{"arch": "ecapa_tdnn", "model": "sound classifier", "dataset": "synthesised sound scenes: up to three everyday sounds over a background", "train_examples": 26041, "targets": ["number of sounds"], "num_classes": 3, "depths": [16], "wave_channels": 128, "widths": [256], "init": "orthogonal", "adamw_lr_other_params": 0.002, "epochs": 5.0, "final_lr_fraction": 0.05, "warmup_steps": 130, "weight_decay": 0.4}
Rows from block 7, named by matrix and row number. Each number is 128 + 32 x the weight over the matrix's rms, rounded and kept within 0 to 255. All counts start at 0. Numbers have three digits each.
# c10: first pointwise conv (model.blocks.7.c1.0.weight, 256x256x1), inputs 0-127
c10.41:148106104058128112123108104138209127144087135103150099187107150142111103090106120090107176133120165088159103119148103111095121131150143149100147100109140149120111117146100133147138083128153108143088175102102119148179132155124063165132127091147136141112085130154127092130128120080087151090146149127142203158163130128057095105158155100135133105094098115109133118140114146140097063142164
c10.42:087151104137101166118136148144087142129099148079176144132094130095166166117070151138124100123101164120079115134174107160167097172160101110159171095117133095162114146151140107120112125099094117081093122119087154133070134096155048108132090096137120147087091146135128159156112129138134167094130087061217162144123159083132147096107127118174188119181085131145139112121106057131123122151156
c10.43:071088153141079136165178085155147137090165101141109115141145103156148154096130171134098072095115160120088102104113138161145140128142091147104111109128154211131205097135113108126083116166098138137126087161084183162115190071187085150168097152159140141103127114119119153146169118142141163087116121084184149136121130025137090138192005166135155108120113133133115180180086177095134082155144
c10.44:045121163127056088136109084122114159103145146138097102080101140141155075130128107123089130121121166085142124102150118176105128203124131131158126154117106167139153129148078107147149091126115156082121123145128127148145132131132178119138095121126127088115132117151122135107158104135049114088097139072148151106166107146125121137154131093129158173159166075139117107141158124172136125128195
c10.45:119090134128169096185089129113107168126115095153139153110122105105164174116139097093119120131115151123143109066113135139160144112119125154145096087128146098128164137176077116123105146158117122179115142156134133144173119155151182128108132121184099046161142187147116107149145114126179115130124122143110111134163098168122150104157126181090159091110087151132164103121164071086100144131135
c10.46:122121097111162147132104148108090113170118122085138125125089169153138106121137111122121130168110176109084109092135116152126131142173149184158126151098126150098104131124187110117085171068124137098100079102149137111101168149133084141146157126077098142181155162071136139115164150088137101141117086114144058126085126161124153147125089163127139091117083120172133143113167131191136146135132
c10.47:099101100091129119176155149127120089116178087110089086083100158123147161131149126156157103111171152117154129092151187107165144147101126088075145195092122122130180132113130105112143176094132125094141098134163121136124088128098050150072164166090104144195120107162145131146139137159100114184143130114155183181191116092129120115095114150185103119133088161156120167118127119140120040131145
c10.48:118144085105080105133116169181100116126110118119144125193097119113114143102192086171170111137109198070117124121092137157162158131161053138137155140099177108125105143123103119170119043154118184112131155164149136118086091090175156148148149080143123126136107093067120121112177082123115124124171079113102088114105152135128109103107113106146069054138132104105165222170150146076141161167104
c10.49:125180083108162109116153127114091141159143151099107180112117153176138129151135093140082075160146139128101202130159126173126090134135187058095133140084142077153120179104130116150107085092073133149145146182151085097101087048180100137106125186109127160168111162131174168180129105159142054191172113159122204149164168090103163154155147110139108132146194084125138093121133118140162096193180
c10.50:110133114081113114105099115125134177131167118133106150131153153146119083105090144168098128143120147109125142110138119141106131117129140108108124150104134138102170149179106138141119117135111125123133110129112136129169155143103102117197098141105160115110122088073143106108138149110159077141153153148165069131179158114133039088081160107121141124134126097134097138127129171170149137119046
c10.51:141154117137126099134127106119157114079171124116111091119115155110170082086124158111125126105142111129112140116205121144161123116140148098093095189121077133114102175174148152138113093165138150170169139129121098255156113142145103178131118132136133113155153112109118131100112131101115121159055157105128211089198120123102060131150074141126150096126145110147104121152089071170101121140087
c10.52:133150097083100092124122176105154101116132180148180079142146097127119149107101137121120099152076097124072156109147115109150078129079081099088139183098109134127092204146197092081158101130155101114205174117149121129154108116098155164141151137134095084121151165101128049144164104125171163094132116181077117103110117104190081115221145169161102119142147140064148151164103115145113140132136
c10.53:094130111156143170111163157181170165141110131139127137131103140132057111126167139098131139032155199191128139118189160127128172107126085168128150111224173151110097199144173146117176114103087147137188128176175122144141117130147088147148097124190170157179086093069072128134167130191141054215147169075037168164089186110197144193134066123137173080089165100134167141125161094135096167140150
c10.54:155141129134141105101153176159157040143175095136125149102166148129112143173131134158113168080126060177145089172164077154084140136165136070155125122148157167149121140110165083156126116121125147102169140106117104132110137149103145099165124130092123159137096112099176129209127076132128190108130134168104143144141155127100165169147084089106051088131131142164089221133112129109149137139143
c10.55:194157161144168133135099133116081121121166149104102093092112049126105121084118109107088047123078164125112098128120075167144090139047158119163141071151162153093117121147215166123117174076080119133169112111145190153103135137198142099149164129109090187144093155121130150162126151112163132136126113089166134172145104106197142144126160069110094117134130191090133115141091060118080078157111
c10.56:130123162090116148147134137155127163103165114104110130135124142141086144148153101140122083143110140119142119132130100109131129133153127076106158124129091121148097136141082124114139109122150160136173138090146136135082084117135109073150129131152122124155157127104170083149113134109099123104132135119137076126122143154163114117130074117119137144120130117109130095102202120143124133147120
c10.57:148148144146122123116096122156152184057106148106098119154098076134139132097151117142119131126141151091118144112097137076063118192099116127137093133136135180178093145151132145088131175160148062098145093123133112122176115197120148130095135135154164114098126167143141121170099152121133126127118126106113107117180129111185174160085143158104061148113104143105165110119151107144104144118173
c10.58:061122050168112076122151163166100119102058125122138078174163108097078091128116122158171096075160177115131135142139122124147114108134157167097127086069148105101112094089121089150134121108122105188118128162078153135136118167113090112177093139159185143150106167130092129161119098147121081173144083129138116118091188125157071088101209155095070090120129136106056141118070139139169081140086
c10.59:170133106117142169124041091143178115090096173178125108123074181102164165162126129144180116131108093078166075139135134109142139092145128115129126125065160174185144086133153215178081129107177090121145102126181139192149119162112145112080225124162124104120156116125173100112156127107124178145093127062162174151176132078149112173111101146122092084162132146169111130087128151076118114093088
c10.60:077108080096148111160107203162149122131134138106140128118115105192085148118156099119155098124067137086193150123133115176181140153105153160107148104126074159111107157112167119140080094185086098126148106130151083119101187120126111111125128125160123101132146123155115180155103112133123143143150167078135142091134128142180171154123084135122099098094106121135119082144076146186155151134146
c10.61:131125145136146105135132098151129126107187186052098108149122106121149116122081130167106122149170187099179140123159138125153157145124118155144133190125193127112134148199093106128097136133138079126132076141155138148142132105139090138081180092179086131108158143117171139184149156156111165148101138122129179069103101154106144104088140153124157158143070123140113110124151100127114097112125
c10.62:082134151111187101127129175142124134127144128129115142146094092127092156076107083120115117094161137129160135117147108100091184121125110174129170081117126116116083126147158112105187125082133117145129106092147124158187109135178179169117129135121099086113161166132137180111100147163114171143158154138172113140139165111185171126082126105130130104108122107102130113138114112138102115154128